Rows from block 3 of the text decoder, named by matrix and row number. Rows with one number belong to one neuron. Each number is 500 + 25 x the weight over its row's rms, rounded and kept within 0 to 999. All counts start at 0. Numbers have three digits each. After the name is the row's rms in percent of the matrix's.
# fc1: MLP up (decoder.blocks.3.mlp.fc1.weight, 768x256), inputs 172-255
# fc2: MLP down (decoder.blocks.3.mlp.fc2.weight, 256x768, transposed), outputs 172-255
fc1.582 068:492515501522512530485498487502457559537464503517520516517499502483521535536510514501490502498495489517487507447530519501512513503503477520468563497513495502477409537484517487460464495480468508499481501535481467525505503480524466514459569480482520468493
fc2.582 063:524497515466488499490515501506498480495512501467463486486506503508518491515486464531488502485508475507495485506460496522491492474472497453461506527464506510503544495482481500491513533532466518514516488540519506502499470503460483493452531478492492502469
fc1.583 118:487502483470522503507512476485480482490474492506488502496526524493490571516488465481456518492480488526503552469521494506510473494535500458493559521477517515511515442471485490559489489499517510491515543503530516481507506519478538529538500529509517488504
fc2.583 140:509522488477501489515475470518475488463560539484457535545535483488505507487483483502493457461516472511517543493478527491521471500486443555487468492506508476445520546547469472526493470474506505496499541488521521516454478486505492506490493515460476487484
fc1.584 117:446500514490507504521490512505512509500475519520498466469502515474496505582523438524480499499528442498506483487482544533525510483499490542491482572478481483504487504468451474525476492535474515505521504517521503489478505523516475519513518511525490480498
fc2.584 110:510486504497521470478511497484461520496451513466494491529509474479490501461514518487488477497503483513550470520463496524535507506535472459505526471496491523521516513524503519529504498510468471481532475523510529515485474543521481485496503475532526503533
fc1.585 063:522479516519476521503508503536526516473487519510455535475526515517495517487478486476493506517499434479478524542483474534438516486453493472501521540557537520528549510478532487516529487475509489474496509473505491517500480494532507485514563520511503483536
fc2.585 086:522543534471473509520511474496517487475450519511524541497536488499492443448474541489504516488525522448477518509503532502487481484502497507484479465497462511486488492412467513464491516491506508523493520497541488513478530511465503541529490530522516507522
fc1.586 109:508522495505512545482501507503490480474497487528493456508531488489492526512467480491534499522569503486510538490467508482483482514494445501480520539457407494511534482489503493498534512500508480493539515513507498488479496475475504485461473488509510464514
fc2.586 081:481470513491503486518450554534504473528507493489503479482506474528445469491494483482490505459512488492459503531520537472520505541463498487510522467529499490476471551490497521480487462491471512455492518503525489500512489494556505490513502485533434474504
fc1.587 094:481502501488477508558545524541483503522496485462517490481485525519495521525499473472503467498514486496487510523472485473498511484552522480493501462511501480465509500501518474525474537497517489493505493518517482459494489519551476492529501519473523518517
fc2.587 085:494526525457506508481516512511511500494538509512487486532500520495491479513520450562476453490536525516483506465466528489515479512524533509538523492535455463477464522506492477475487474512477503532462484543445459515478492479516514502474477504500562494505
fc1.588 084:501551520514509500491514455496468478491489517504500521456516509512468475491485537499525516492594584499507495494508509499474495496485507497508477466497445525491457469536554514509530524512512462467524488498502533514483517488511450495522532497498456455508
fc2.588 059:509499539497466511471511456496526510512515528433500494521486467494474486483463517476530534464492516524534499483510524512490513483504525512450528516493489500511517514462507497559500510531517488479535512507495457534511456505507524486490508515509477486522
fc1.589 099:463491462516481497512502521505497502470504508509502510520517489468491463523481450495498496485497448500506477480516510586502524486526501448517566528521489533538510526494493516481490432538502463502479470496487483512499540491491491511488530500513507475490
fc2.589 088:490496466504515520495527501561485511492497518497510504488510532501477518504502468490509545531459465487486519519512466487498499488426492505492509449551491461502551540493495518528515557516517545439507505495481507524482487545502529480493481509509505480521
fc1.590 081:528508519510537517499480476468462477510456509491519488515516489496501545514463515507520488518496458525518550517471470500504504501516468519471529479497504532488488486463560496518488489527530493471493529480451478469506472537479540506485471486494502547485
fc2.590 074:518483497498496488538465502516488495500460504516529488505481443504521510507504510508469527451502512493524473511482462460506486542499520477500529508481479500492465510518445540490458479514492510518494496457486450524496502517528525511536506517492521529499
fc1.591 103:534505482506529468498533479529455522507527465493464535477519482551461484492482541521482485497474482490499479517515536453495489459498510498513501462481534487503580480523476516509498549522468509503498498490557508471493487503510531493497507476486538474519
fc2.591 100:518495498510528531490570539463510509494475522494518443495508506521484502498515502504490517485491473448462495483473473511488500530505502520517506520464473516505509503505504470491507522503475497545516505478546488490511464516510498472501499500467489524461
fc1.592 101:476513514482506498535481506496542485497467452474492475587496509499524519505500457541508495524523476477511512537530487511500497514467476520516492563501459499499489503490495511530493514497472475492532496488534525553479506507484483515519533485521504460505
fc2.592 079:437530518465525527518476474523502555487515540498485544484550485468499504501503502515476457511498511518507486521493511512537485495511546487487502510490497470488507469545462497495484468466492540503500517474437498477507500451511474500521470477498466532487
fc1.593 106:489495521504518474486493496506496547481529532498475491491500448510469480512547487498477535482511547480512498455482506469474478500505484495534472517510538500470486484474544503498474521482475520487500499515522509478499507501573544512489473476452547485526
fc2.593 096:490485520539464524521486518496517533527518547505513471440501506483541440557537493501493491512485499514486505457512477525457452497517502514474480526509462494547482466487566463505480488511503486482495532523468488501529494469478460520501510530493460560467
fc1.594 075:517484488467477527501500477532508508533509477461525569526513500499512520455455555479506496501515543515487524533504508459508496526536523444479449514494497503505534500504507542543483467485501500525526515477507481508536476457479482496513471523461509505508
fc2.594 067:541505504490475482452509514527536515519540505493505495501470526498467469512475470537478512513491462526506486495464447482507521512498514546513480490493486515493531493507478500453474526506485522480541528500485506508526495493499497560531487484506519506460
fc1.595 070:480482488501555466488488504513455490480543493549478495482494535546501494479525499524494532499507488499496486488522469521488488512516509503475484484465528518535570499476472505456496471466503493492487480538503482492474527476526453495491489465507523504482
fc2.595 087:514477502529446492498496498491478456512550465480471464515474523502472527477484509478468542543562521513532499482464498511479507506503494492487469489482490497473484491499491468538485488523532486512515520504486484465488529488546501485461480455508499495512
fc1.596 128:412507474484555511517465527508562526507492491511544508511503565515517506594543492501531514498523474518495494491498512531541517526501509522510555450478484512529513518472462516479489449493499478543469498513483465492498518479524506486469487472489492529495
fc2.596 121:512456524518512497497491483497478529494511510532498533473506486493493437470518506513476522509531482464464471513491456517488537477490530464481471526515511496496521520488485487502502490473488495442497504462473508460517522511494524529430504509481505512500
fc1.597 076:496521504516496503558525493520494521517475497490524487506458503469506532452466490492501489492525509491482456484479501446555501495545490471490527468493516518466524503494517506464484501520504498467497532523549491476529512495537473530446534514504539505456
fc2.597 062:511560522447484484509490485516522521495513463477505497504482497472442507497526466496500537528498478502473482495497469516535489542494527484460505512499506472487511507510505509492489469474501473460523463492477511498501521547505511491511497510525508507468
fc1.598 099:522505486452513488485513487497553516486518487493511523526517476526484499504524504499513450492493502514537526457478509511484483574469506532489472499506537506475497470450471490491494469486489479468489500500480501517497504520494491467457448535490465466535
fc2.598 079:465499502482504485498484545483484505508492501494513483480481480478539481527459487494464473491514468501488508545525530490511494505523492503536481435511510547533510491507508505520458492489466499542480488504509524528529496499496518470479508485518517517496
fc1.599 083:478515510496491489472484532529466513498469518525492464475478539476503487485468534507512482502510506492459529505476486485544496483554508434507473491533524478509514489467511509442510533484461508503516537493533502491542513498509512504544497471490485503492
fc2.599 084:504495494509527492503495529469540480469479545502527516517473443480511517474514482509485459527483508525475483482470527459502498489506513514481477505493485538541468564487507505470519509533513497503493469504508493516456513512508501472533444485515493503535
fc1.600 102:475474524512510468503539495506521479513479501526486504452501482517481469471480512495504528524519491487492518503482554459513497457487498471467485498564536567518517467514503506475544489505521535455494518503511484481513508484530497493477529484531485542512
fc2.600 114:536541514480519509537499519471485468483508464493548476469493517502492500525509501495488513532520448480508506488504493469472528537488529559439515498537528464484522511514462521518498474492509482500502536479496481479470542527517507449506486451502506514491
fc1.601 103:484503489483528475526528502455522452484518482500493485534490477516504504482535482488469479480518517478512499478514465511501535471532473543534455516469460503483540490515509523498493494492496503514494497497500496510467480490501530502506535562489492478490
fc2.601 141:480508487478495496521506510511515537493486495534451498514493492494537531510468479479526476536497503489517505465532529521504491505501449501476502494496463542489528506495493533474481472471506496497519493458528470495498517482512494540485515534479485510486
fc1.602 103:478539486532514485508533514493507496479486469500489487504509523498516490556487493508510486508546460463515512495513514561503542486515475561506455535486480505487503501513496513510511537501475474504486482494477475510541494494507481523526510491526491499474
fc2.602 113:439473514485494497542494487529492516521519479495464505484506429499481504488449509514474505524510503514495520541488533495471480494503491514472475496527487476474538487462452518519491487512508524490527461484526488535496512521465454529495465484505541515526
fc1.603 098:511476444531472482499549486513456510504506495487492479518510501491524502487496512518494507509482491491517522490528518547513500477496474513459485493513519500470455512520519499522511532515518526512526519496479527497503462495510494520516459548502490454514
fc2.603 090:483493500481493490494497489441484539448490489482489498488481479455500525485562513523499490511462483474483477492518501533503522510500441506523484496499514484461559481503474519490517517516455509496519493476483530494501476508467471534440507511502546514510
fc1.604 068:472476506531506493510511496495545520489513493487520491535508476531488460523484476484498496529496512484487464484494500468484507490513449478510556502518533496467515489492519518510475487534512491480520510448516485481513530520527527494445532469530535441524
fc2.604 063:506484521498513507546493504508485464498492522487495477475486459491489528520484496521524484504431476529454473479503534476498460488506495479520540527486481514530514489477512478474493494485532504488493483525498498493500514482499526474507521492493496475502
fc1.605 134:492502513535475494480493506496505521481472521512520493449504480484546498514459492508491519521549494484523560493548527536519492513493496485500472562518465484513475485546462515460487513491519484509540517476499530528494503500509474517465487530493479498490
fc2.605 100:540512503542470479501536512513515502545471497507491523522468525516544495463521513509495445492480491516466500504502522493524543488482483490512490494529482493486497533532546495494512505494546495513505479483516493470498495491459451505494486521495500499532
fc1.606 073:485472482537513468527480498473464474490494545517490519507493543484486491505460518513502497504489472499485462486497482546514493538493531456479542479492498479517546543467508510520476462496524522506461496538502518490512497523511463514470512495522560523466
fc2.606 079:470465486550501534533477497534491472504464501466491518484518495550531470533527493480468469501479477534523514532491471511460529498477471503481488482501497502489487524578469466487468497511535513481484499474506505467480501513476504469500461499503499501509
fc1.607 110:486493481482544498508487512506539467491519486499516536492505525535492485422484539510530491489503485471479505457492480515530473479455508501555539442543512489488490489534483518560512498490482521511471484481542512497514485545474465479501466481492508521503
fc2.607 108:447501524523493530511522541484518536571517506490458503477475466507489496504480506511490550500491490485509508491458491512534429517453470515499521534523494455501479492480563532493492495517506484475504511491478510487511502529505488494525511533537529465482
fc1.608 109:455478528507502473494455503476483466485513521511476531494513526494505487544505483469493491463481551540475485483547480510471498493528503521488503535506495524495475528514483565510514463516476455496523521467485497509502481491462505484532512478496511477521
fc2.608 127:456479512534498472491546532529473503526507525524510495499517501551454488475489490497499487519506510513520491483484531449479501531511441555476535504524488519506484527531518479502472469512518511496492509482510477545522501491519488510491457481496489515511
fc1.609 099:487499521529525518506554461506500532492456488528510537487531442455474510497538538505485465508493474446501552475455490514479490434518493507533421476534504521501516515516494525449532524506537475477481483525518483497519497516509462491498503532470500483497
fc2.609 104:557539490460463477523484498510487486474517484561479519475470454495479459534505528477480492509478468489437493463498473482540546536513456483501480512476495509514528474565509470532566520465532504461533491524508479477509505440510487504476530525476504516533
fc1.610 089:483508536506487498516506483474492499479440491463478495480507498499490516484500531535478495500493553481508466498500540523500521503490527480483479465511499525461468527520524539465542518490521501480458487526490486468491493527524517497553504526499514493519
fc2.610 073:469448530519501510494500502529545461496512503485541489510507517503446468494508500538525496506530526501513528511490463522491532508496476467520502482518494508462491487518491499502504485524543483486449501486491488523523497552524519486508477499539514476515
fc1.611 098:527515518548519512509498493469449525443462480462436507496514488520485478453499517536480499508486511517508485520475541484532477499433511445465504523508490517473475536514509523464489534527516534485451532527530465486485491500522576525517505481478511489530
fc2.611 091:505493493522507486509514490447486505535542486479459517434478513517505516526535492566479503477499465479506466492539474469524518511523490525502438486515474498514491499483524453504512464494521499494466482497476500536453497461516522478482567477505496477525
fc1.612 092:484507482507522521500477518472484498487463495480459463508492480513494490515547461509490464494536494479522483491479506493499504493511494479557474508449466516499521534431530510563506533485523500500500467494500513485511514517480470502506513537495467475500
fc2.612 081:481456509519517508475508518508456461528491510478495515495481537507509539486532480491521524504485507540505532490513525500515416494507496524485507462518478491515490549490518498492502510472528493527501526461482507486481486454536487485513529503485518504489
fc1.613 093:467484489482490491539510466494495542460504462500515504453504503495519498470549510512522517495523499522505542488477504500493489499503468495529508462508460530494477481521519514483501483534484534476507522507540470516489524531537469516495452522510494481513
fc2.613 092:485557505446511489468483473523486534538478464515492485526476436478482528490549507522453489477485466529558478510457464490503555501460497499456485500487486497519481505479500486473479498472497539495469498534489466484477506502517475535526474500528502517465
fc1.614 104:483456479485481513509513507514493493520530462494534472506458495491494511466468509493510501485549529478492530501527512518508522507549527506462522485520563490513513511529458484548470492459435493519492487506508530533492504470533486489507461444461515527512
fc2.614 111:550462520519509476511510475527506491508511514488509518517479471512493544502516510494430528540468490529507479522514550521509495504506552485496523529499502485487481461537545488523514493518486470500488502516475492512500508472488509539514540482516478491529
fc1.615 075:483490510484537499528489517497527475499478487482510490514491524490494459502518469517494458520529515504501520482513539450484471478501487528508500510512525484495552527493539484531538499474489471511489495480525519526541525489492470493513498493520467508481
fc2.615 097:478462491530499501501456518505461472482542466475502497502511498545505475506482466466510549516509504487512515534531500517451500493515540496496497503511472520501477535517517502474433480497508507472512460489523519544491506512501510491484488531507472509532
fc1.616 111:486466465483492512493526508479513520527489462495496492495485528479530514503495492494486494480499514488502512484498511509517511496571498500525528535442530443529498464451482521492473488432505518498521512504494522512470517473498523484511504517476438522501
fc2.616 077:501525505495482486495495493478486505434544472516477500513501525450504467489498490498503528538516520478485504496508501464479519503498482461519478528520508470477460527499520536491497495449519469459483537522483469518526530505528525493484465523488511514487
fc1.617 108:463531514533495480500491500500523509502491480534544525506523479500487504490546497497482503497506488480499547541528486533518450489524481479507508494523540499513444495543482465487466511531475513490498480471560485481492502524533483516557515450464550499495
fc2.617 123:492516491497488486487533486488525499520494497515510544472502555464487531526508493520503459526514485533508487463489492501486479499516517495490487481477519518534465505505512461523486514481509539464506501478556502506489555486485519508546443473440521527460
fc1.618 084:496488482531515504484501465499521516482470475512478510525506511490508517513467547492512484483518499483516526435526513524498525469511516519507487509524509500536524524541505521496531519508486513503491471503498466555524486466518496485462470451525483530497
fc2.618 075:501506481522477521527519510457542504525466468492474519472482496536463490548538505466489467487501492457520502531509523498520511514476477538560522503512534486504540490491498492478512476498506515464507514518487520518541482503503484498498480505509520506490
fc1.619 084:500504500514497506475487476515469527559495518510497509461477527543544519504496503515493502512497473494467478491515505516482491500481490508496489453492565472469553557440465494497484514475546550528513457543492485497512490471530477494533520470483560501514
fc2.619 100:490474476486477512475506479498527482477541482503534517496476489473519514503504521448455509471496509529536535479523522498488497494520492493475487518476490469502503557489463496482472464444466480447511470545495473452482441481528539524507526486495469518501
fc1.620 108:441500533525516519535508518508474445504491504510495488472500520513498451494492474499521481507514550483502451504462520483510459520497455501563535499513466487486476439537484510493503499488491555489502486488492492512500516479518503504524483476533562527512
fc2.620 092:506479492505470517496561462489515467480485525525513497513527528541480477531496498545466534490516502533480515486530482431496494458466524465493503473507497499521524523456538483490497507517510477446500513510476471514497518502518522480508530515468491517492
fc1.621 118:457488496521484520519508477530467523512529536504504469484472490528502501499507451528489514473490456510513487514497492521521500511552527505519473506457501505496458541478495498481484497478524525484481500493491528488519495526518511493485530508528549508514
fc2.621 112:431478498501488520534472499477499492523487526481539508512474500492454508462481499486513498503506511498500449503539474474508548495532528493502566478486510486523475531517464538487516481484518535546553475533549517486516513522509512463540501534474487485511
fc1.622 103:486530487495504467516494512487488463483496539496503467510526489524533453475485506502493544494486502448486500516529505507485547469522480474505485500472526513471519509515479500484473508477528532496568476444513512499506490487449523492523512507497500542526
fc2.622 119:521512494497478477532484461511489457463483520502477514474479525515467513503491476489540484527467503457486484536496504490517415453498534525485503517579517488526499480518500468498523573500460541457493471509520528512528516527489503465455429483475504499511
fc1.623 088:457515549504508520487499504470481502488508490513486481549517464530472487518560496482485500469506521510492525530505512493465476498491554489488484533507518478509472513494492489544527531507493459508507518475494516502491500484527488512512495496473490501529
fc2.623 088:490513464468486507524483524501519524508492495504520532487499539502500517507526478481505512553472495510475546471479484514504512460508497523473496453511492531491472475549482498470497449515488503506467467497518534552475516502486533468518530541480513507515
fc1.624 076:511443501494517504468522520558487508516460494527491524488532500447493519536476493463465475522475492505524483493523488445480507491496474462530500489563485511546512501512532550531498481507455502468469468506506475518488502500482505494528506485507518468484
fc2.624 104:508497465530459538525511535452460527551505506488500486474472534479500498464485523478512463501522520490521472466485508488531466487520489498481506471510508490506538466521536526479536494536511506488513474466486465531463528507507527482481488464536478530501
fc1.625 090:506476482451525519520472548516496482500494504514548501518487530483512492473494513503540532506493513506478495535485471519505517483483481450492511525518510507493490466445498462498491519510508531505523481522531463505493518516511477522464484491528509477468
fc2.625 085:509471518502473510533536498517489515484522486483517495489515511489468499497526471513435493476508547505501500501462511498456487488503493549519515512446487478475492485524535485504489511516535516516501448527492474524512493484542521487518518497517459506526
fc1.626 129:477557493477503542510484487512523514487481491474484530484501500504489510543542504504505518515513546486502529493519530565538511521485474517476443529482476523535506480496480535437484482529530485515495468519513506462483483511516528484526492519470482519497
fc2.626 133:498496520511498497483466507546481516502523543532520494514521503475478469503498461508531487505468543491437516528504484465549503497570506465464498505528475459477466466462484487498459494464492494516534514481497459438519495449512535467511527509489511528489
fc1.627 097:505495480529522499530478467513510477495507511524501491492498447497487512483526541493454515494478508496507519477482571490466502516493541449513508493523547495520503468460518491501502490472523526520474485516458509506514484477476505503539498443499455527480
fc2.627 089:504527474521498487514474538509505540469483490532535506467458453518495510519500475507513499481477507475470519483523499499573520485482557504467473483503495473513532564485475492488515495516504507473534519486477492520472494500503536511482493455500499517522
fc1.628 063:480528481476503548478498504485490506483513481488482520518508504521501518506519549517516506526481486504497515493471484477516499532508457433474496543538480491512514489494475504477518493492488511543477504511474474488494512495543481514507502509536497488467
fc2.628 087:510540499500479476534502491459496474532478479522531522529483543504531486469500467497467507495510511493557475490483502484536498499533517475542515510426522455491509519442444515476487517495460527481510501483481484489479531498487492485535487518507533498520
fc1.629 149:467519493520494516519440494497525543477509499523455490545484491534551514490516556515487527492497480541491487531460488522502508490454520539513541447489501468499537461502530479454524475465524519463500520495531502486533511491530502479513505426515525505504
fc2.629 130:524509472509497528535491520500447485535504505493486527513538470470502483509523525491514502479481468525549526476491518511511484509522486470483495517539513508497484477472450461541471518506473466476516510477515516521517511467496522465539519498506490523454
fc1.630 116:469483496484498522496487490508469498518529509442532484508491512522514517504441502488498505528469498475514497547494502513508485506461516489500469492494476480500474560510521491480529487493506472452511476449518493468482505493454509502467491537514494535501
fc2.630 091:505517482462460474552491529521481514476510522548523529493498489502495500462547509473498519502474512479505488452502490495499541518506471520513460501500555544499496511469494508497503465500514495513470528491544514444508542498498498514510463509527511514473
fc1.631 095:492539493506499498487506483459481477533456520513477504475465485491503468494526500498506503484507515492471508522481452519483469525521502499492476487515524513514455479475491484509481482484525480502506469488480535495531540466530475491533489518504475471522
fc2.631 069:497509488496464483453494490507470480501501507478514530554521480477503478516524496524524487511495529518502553532500511477493487520507516547477459523524513522492488534502529479463511545490513555498467480528497488532515490506513497481511483498464480505469
fc1.632 070:419513525491492471513488506515560522488500510491493460487490504504460482479530463470515484492517492483489518477502523532519468547570491492498495517488519494479495509524459499469552433522562509507542545507495508496492491513516505509481534581554483492509
fc2.632 070:529497558474515430529439493532501541471471540495495528523513478508493472540488539492532469517445522555489491473509494504529531547549503492492492505556504544488521477485493442478498513475474473494499513513499533542470500548466465538475476518510500518521
fc1.633 139:528508458531482576523483488525501524489501503521474520518511490482519535466502509488492495500513568489505454493523491493474517473476505493531520498527506487510517506532490542513485473503512482490490488530490484527476495475491487515523475550491504502469
fc2.633 105:511526499477515529537514513474515466470497494544470496483523522483476472533467514478505505566513510486539497505441486469539455474523506505527517483507535530557517499512509502485469510479486509484487482496548524480533483483483463484481464511519483513474
fc1.634 082:468483505499484502519516475513488491535480480510489538499497486457448491464494521499474484515506503481504498499558538531509499498503475517528502475516569510509499528504536501546502530495535479494492500497495470497488450465532470488488455471471485511502
fc2.634 113:449497505458441487508500489492523499508507515500504464500534552522545519547472472498500508472464533489513505505488493495488511533479507532516532550493517498492502435510506576503492489495509476454497512490531507480511488492508499498474503507539519530490
fc1.635 105:526517540490511504481513501498499508505466466508488519538535519500535464465481510530522458511477477486504553482505477524493483491490506533565476526500503479484540505505504494483500539472482450483508544520473522467531491511521487509493478502490441499503
fc2.635 086:476529506468478509496464532478507529471508485541481487538495538503493508557474500482489482471470496459505501491494536496526504513517507500502476512516468482508511485537529490530477529476494472461462492507512479527526510502486477440507522534535474499492
fc1.636 123:478525506539483506469493492518532521493480492492504504473498559496532486478479520508479546484491493510482530482518580498510511478535502525562461495508521497485516507504506501483511502454440536543523491469475524492518487506457472492488503511491473502499
fc2.636 121:477531521478487501459507452499521483430489480490499533527489506478500515474496544470481488540523495507487511540500515503557505489502497496508488572500483498521497535506467510506495477508543496526497475482524488467492477504503497503490454481528419454536
fc1.637 107:507531481489476521518520517496503501483465500485457481553483469518511492481479490470493490493509471501502478524506493458479526503517477470477508519515499502506518492481468525527497510453465507460495523483530497465498483535500494509520538582495506455487
fc2.637 108:553462518488494511519521462486485527469475521480480466462474473497527491474487471518536493508503482536465491509521495531513479535462497556552501515488437486493516521478446514540504548481505464510489469508515497510504490461508452518456505485481530517471
fc1.638 080:525492516511491521503510488470430494482483499489516465536473474428530517454502453507494474494500448460507515481503484475471521478482497535448524497522466520497526516487500493541502494478497525486519517474484494498507492488462488499504481512528510451482
fc2.638 092:493491481539519504520445521466489545507551511500468507508522526504501494502589474476555506496514507501467458521527557539519499490512438511482459537513461495504535490484530520509515482508491480498475518503531484473465522501514543512510514509511440488498
fc1.639 095:535514480536514476496499496494498484488503528535461492514497474509496481526471481492494503516538545473492501494526506525488522500508475467452470480527509484504460454473483550488488475499489488502516496510501488520496513486544495497527568486493507477506
fc2.639 074:484493480506512498516522504515453489459511511517517514500496547532509486489525512466534510537569522450484544495485479542522475500514435514476521510490488470494493480453489457457497457537481507528482495505461429522473518473475539492502488508524496505482
fc1.640 098:497447537521488505498511481508467513476478496510509520476497529471516518482487579512480490524449495506489489481467506539514488475504494500484485475469520497469531503477514527508491505509497504434510507536485488474530508554520493506557529465508490504504
fc2.640 092:516510459526475508488460513524504467482516526480517481440515482495514516470529543483490483476483543487546556516486506512457535533466471491457530486504505531475472490498531514469510522521495509496490503512478497516503467497475498495488514444519489485520
fc1.641 085:460530506468475532484479499492501504497486455495505514484509520514473495544499543515490479519498492479507453477516496487530528496519447485523505492501521476510515569497493488562509536520506501492539548486531478515506486502516495510515490450478452510505
fc2.641 118:478452513473504508502488442513437471507462473567490494501528510525514490490477438524491454480512532471541522520494482527502468523478503540470494502515500457523512470493474489504494512523478497523510538508510540476491500503514470502497514533488526505554
fc1.642 100:506506492480474562498542491470479522482491471534518510456536508521503486480504505486486513496475507533500477520478510495497496484544518455508474483500533532463526486485476498532481530492499517470490540526508477477501502472511528528537492531515512540498
fc2.642 083:499472498455507481515510524497470481494449470487489478497516456557505510527451492460532491471494519507521515475475487532513502476449515498529437493503492496485500500479496482464525503496466513482480549505491493524501464513502510527476493498497470518485
fc1.643 079:506552511535525485528456503501488486521492502485521490483535509486518445482515485537526496554515460519500499516456516511479493497490491501479496553503532527504492503470572508476522512523487520502481499499501519514488505441514494517521474521504534478465
fc2.643 082:460481524545553501526446494469539449506522507509494518485509452537551514550502484512520506549513497486531514457503507494519475508537550524541493497471533504473472526512445522530506531500499509464493480503548469506502544418565482508524517504517510513473
fc1.644 086:484493461524511442511470476488451494489507495508542522525526485525469503530454483506502507495537494460485473520546489520492553539493536466502460533514549480498551534504470529493500530508481487493496486491460492545491460474463479494481535529503502475503
fc2.644 079:542468520508520511480491455528446475501480542473553467457493535516511515485465510467486501531528499499494505516501497534515503457527497515511484491546481494495535450504489506487472506498497517529465469537504480512528516444486497533542456502508509498485
fc1.645 089:498500484451531510563526475512489502510497458494500494503474527486486511511475499499503454520466474523500476547503538475498476503510463504473527532486553496507549542517491467527493540537501472514479495489480476468495522520488522502492457558505493526492
fc2.645 086:513497495450501491550489521513492521497481500504506576487522523486484498492471505522514475447507510518540499484504502519438447545493499498490521483519478511518520524496466510471508514538474482529512479498549483457517524515479517481492507461514502477539
fc1.646 073:477545482472552458539490521524489477471515472510516488540505527507487499461466475505529521498491449481498469526504505478476522488512498448518513556490548506539545478519518494501491503483482469542496487502491478500527552496485508501489523521501493500510
fc2.646 097:481513499434510449561492516495484520510512518506482521457534496488560494482463543481502523518494512517519525485499497503502506491509529505523467485469495496494489495547485518487485523518509516518565478505482503465518527509482535464498552453505489506484
fc1.647 105:484493493474474528506513515498462548521527481494497486493484526501514466558490471468487512452505504477495511483489472502497480497500517507495502485508467541494442469529491520543474454508509480498525496505473505495515478541538487482440497530491497470535
fc2.647 099:508519495482496546483475538529525555511468529515528484536473518494476491487462529494519491514539560504543484490497490435488522554504510527524507506515499513509483479534489488477480499566501514499509505514525461518509521517483502526512496523499508494470
fc1.648 083:528462501542488494533532474516446471491529452454501488477521522495546495508481507464494525508506468493504555497514512492520509537461494488487515509509500501508498508490510494467500485509469501482527509517451467482501515507452519480521518479497461486483
fc2.648 078:511517493481497506478515534497482518474495498524512520495473530483496444575480455487509507521580460483490475516481494491508453497487509475498539511489474513477482505521530473528517474510515521516505520511488500472492499466455525506510467495483495504502
fc1.649 066:472515483494547494509512536471500522475510529497522486530518518487487520554481533507536491521528512491498452482503533517559508474500447471522439511525550471532532519493475524485497499505487476485534481497489441544498480474492487496472507499478475486506
fc2.649 100:515460489468485495510496500490492523507483526502509511544530496504489542457485484507460534509549503474500512494539471468472530563518438486503467506494493504504508546509495519497465492510493467518530486479454479482446499537495476502522484522514469508456
fc1.650 053:508529534483509492521512530497461530488475519509504488533506499482511552455491583533519516503530474518507518490480531513522513469456527467501536484519494470496544542534479467499556513527519485499472504506504521504523504482549481525521540441480486482490
fc2.650 062:529525500499480506505501513481517540531512493499515457500495511525486474492462490450453516540487522538515523500493486491549533495486512539457505521511459492518508484519503490477516462501520502523479504499517503551504515550479477534534473523511451461512
fc1.651 099:504506514534510437488480482515493483473526467462522523475486476535466469485401493527508482492488500498494461495496518487477477495470512489512491480522550499479506490519534505499537497507483514496545477520504488505496472498491503509496539452489505478508
fc2.651 095:508544511541537478517525536456526495482531525550499498518510443526534481494500498525458521494491523498505509545502452518468445475486448519513545512473520513487480519475465535456542477488492538520497526512485542502498478503537529488495516496510520477497
fc1.652 106:487466508507574462558486508515472472491508518470514511520489497511505488532513491517469529491491520475518473448484535539505491469504495522451475526525452517545461470496482521533509518506470510497460516502495487505521529486521489525509518501507504466514
fc2.652 119:512503511517491469490509514483506495518504485514505473516522543488561501490480479485539502502487497511510492499478529542507509511483487508507500457480529506532469488499529536513510498497484536503493507502537461519535530475482494554498540471484490502482
fc1.653 119:487463475506504502493498524501433520465520510505521508464499495496515482527487477504495552484486512491513537510520454525498467500508496484469442504506542509542535513501504504477513527487560461483488482442520473484497504484468494496514457480495477515481
fc2.653 113:502479480501499464471502494539484515510479497518486478516486486512458478557489484559529531496500478532507453496508514492503470529477489543509454529481464523502472509487516509493497492516502537487481438572496482508542497497460505514500495500538497472534
fc1.654 099:522458508513468527531494486517488491544487485477515518467502457455499518491466539492495517514518557506502507541500522481512497521515498466518488526542538498487497463517433511564500496476475530531535513506468523498490475491477501490529521560489500507513
fc2.654 082:538485497487507450473461481477522481525522509489490491510432489545461512509500520501490510515472479543496519504483452503499533537492518537481526466459501508513493487492495487476477531467515540469548464499485497506504541549488473506489532474456504490469
fc1.655 128:459505496507509509522515492488477543507505518498478485512501538521512505536507456526480537459496541480492485507476471470516478459514465552520520523493510488518511495550520528488484501472528519532484452489528501548481496506486510499487507462522535495484
fc2.655 120:488520505533503490546475457481520506488455534531494478488484490530511514489501479501516542498510485508493517532478519504494413482519488465502446494486493519534475510515501520475491524515506503439481528481475523483498509466496503500485517502514503473507
fc1.656 116:451504490495490534494493457479486486484476503512497471533533499526528471516511530544510533502518453491502489470518503471477482486534491526523520450502452521518471462518524514519509512487479500512504500520493466522468472493456493513509517484494508499472
fc2.656 117:546501489512503478474499479503511509476470484518460565587546454477479521476495499491530535476478517508507503483505481521477498481500532492561523509503509476525504494472477463514510454491516460486516471493460504463495504503493522515570505526511492493497
fc1.657 090:430497521490487503532498515479474511533481492498505476513475522496505529535440499515490503475507503503479507575533505517534498502527481510420529494499555485520524536512481520486474455481523455515499485514481487531489507467522489509472547525503493477492
fc2.657 077:538447489529477491492490499502507491467480524500498474471484498542503471478499454517509514491515505487558499457527525516509522470505476480483496516512518485533530463479537478535519477490482530502519519478481499467495524505541478522519512509507542491503
fc1.658 072:467474507512495502510483521467521493480485519496491505486517478491493536517487548521500507525479528494475470473459501503521529558450497444494508517511507444514534527531493478518514493482476505520533511521508504528483470514488495503497468526513489469477
fc2.658 084:467464483480481467502466471464511449506484456501519497498512552546505522495507494467531527506494498491510544521525473513510512431480498490480501484527459532467508502498514494509530471503519489493540479488534530508508491504518499475550481495517534476482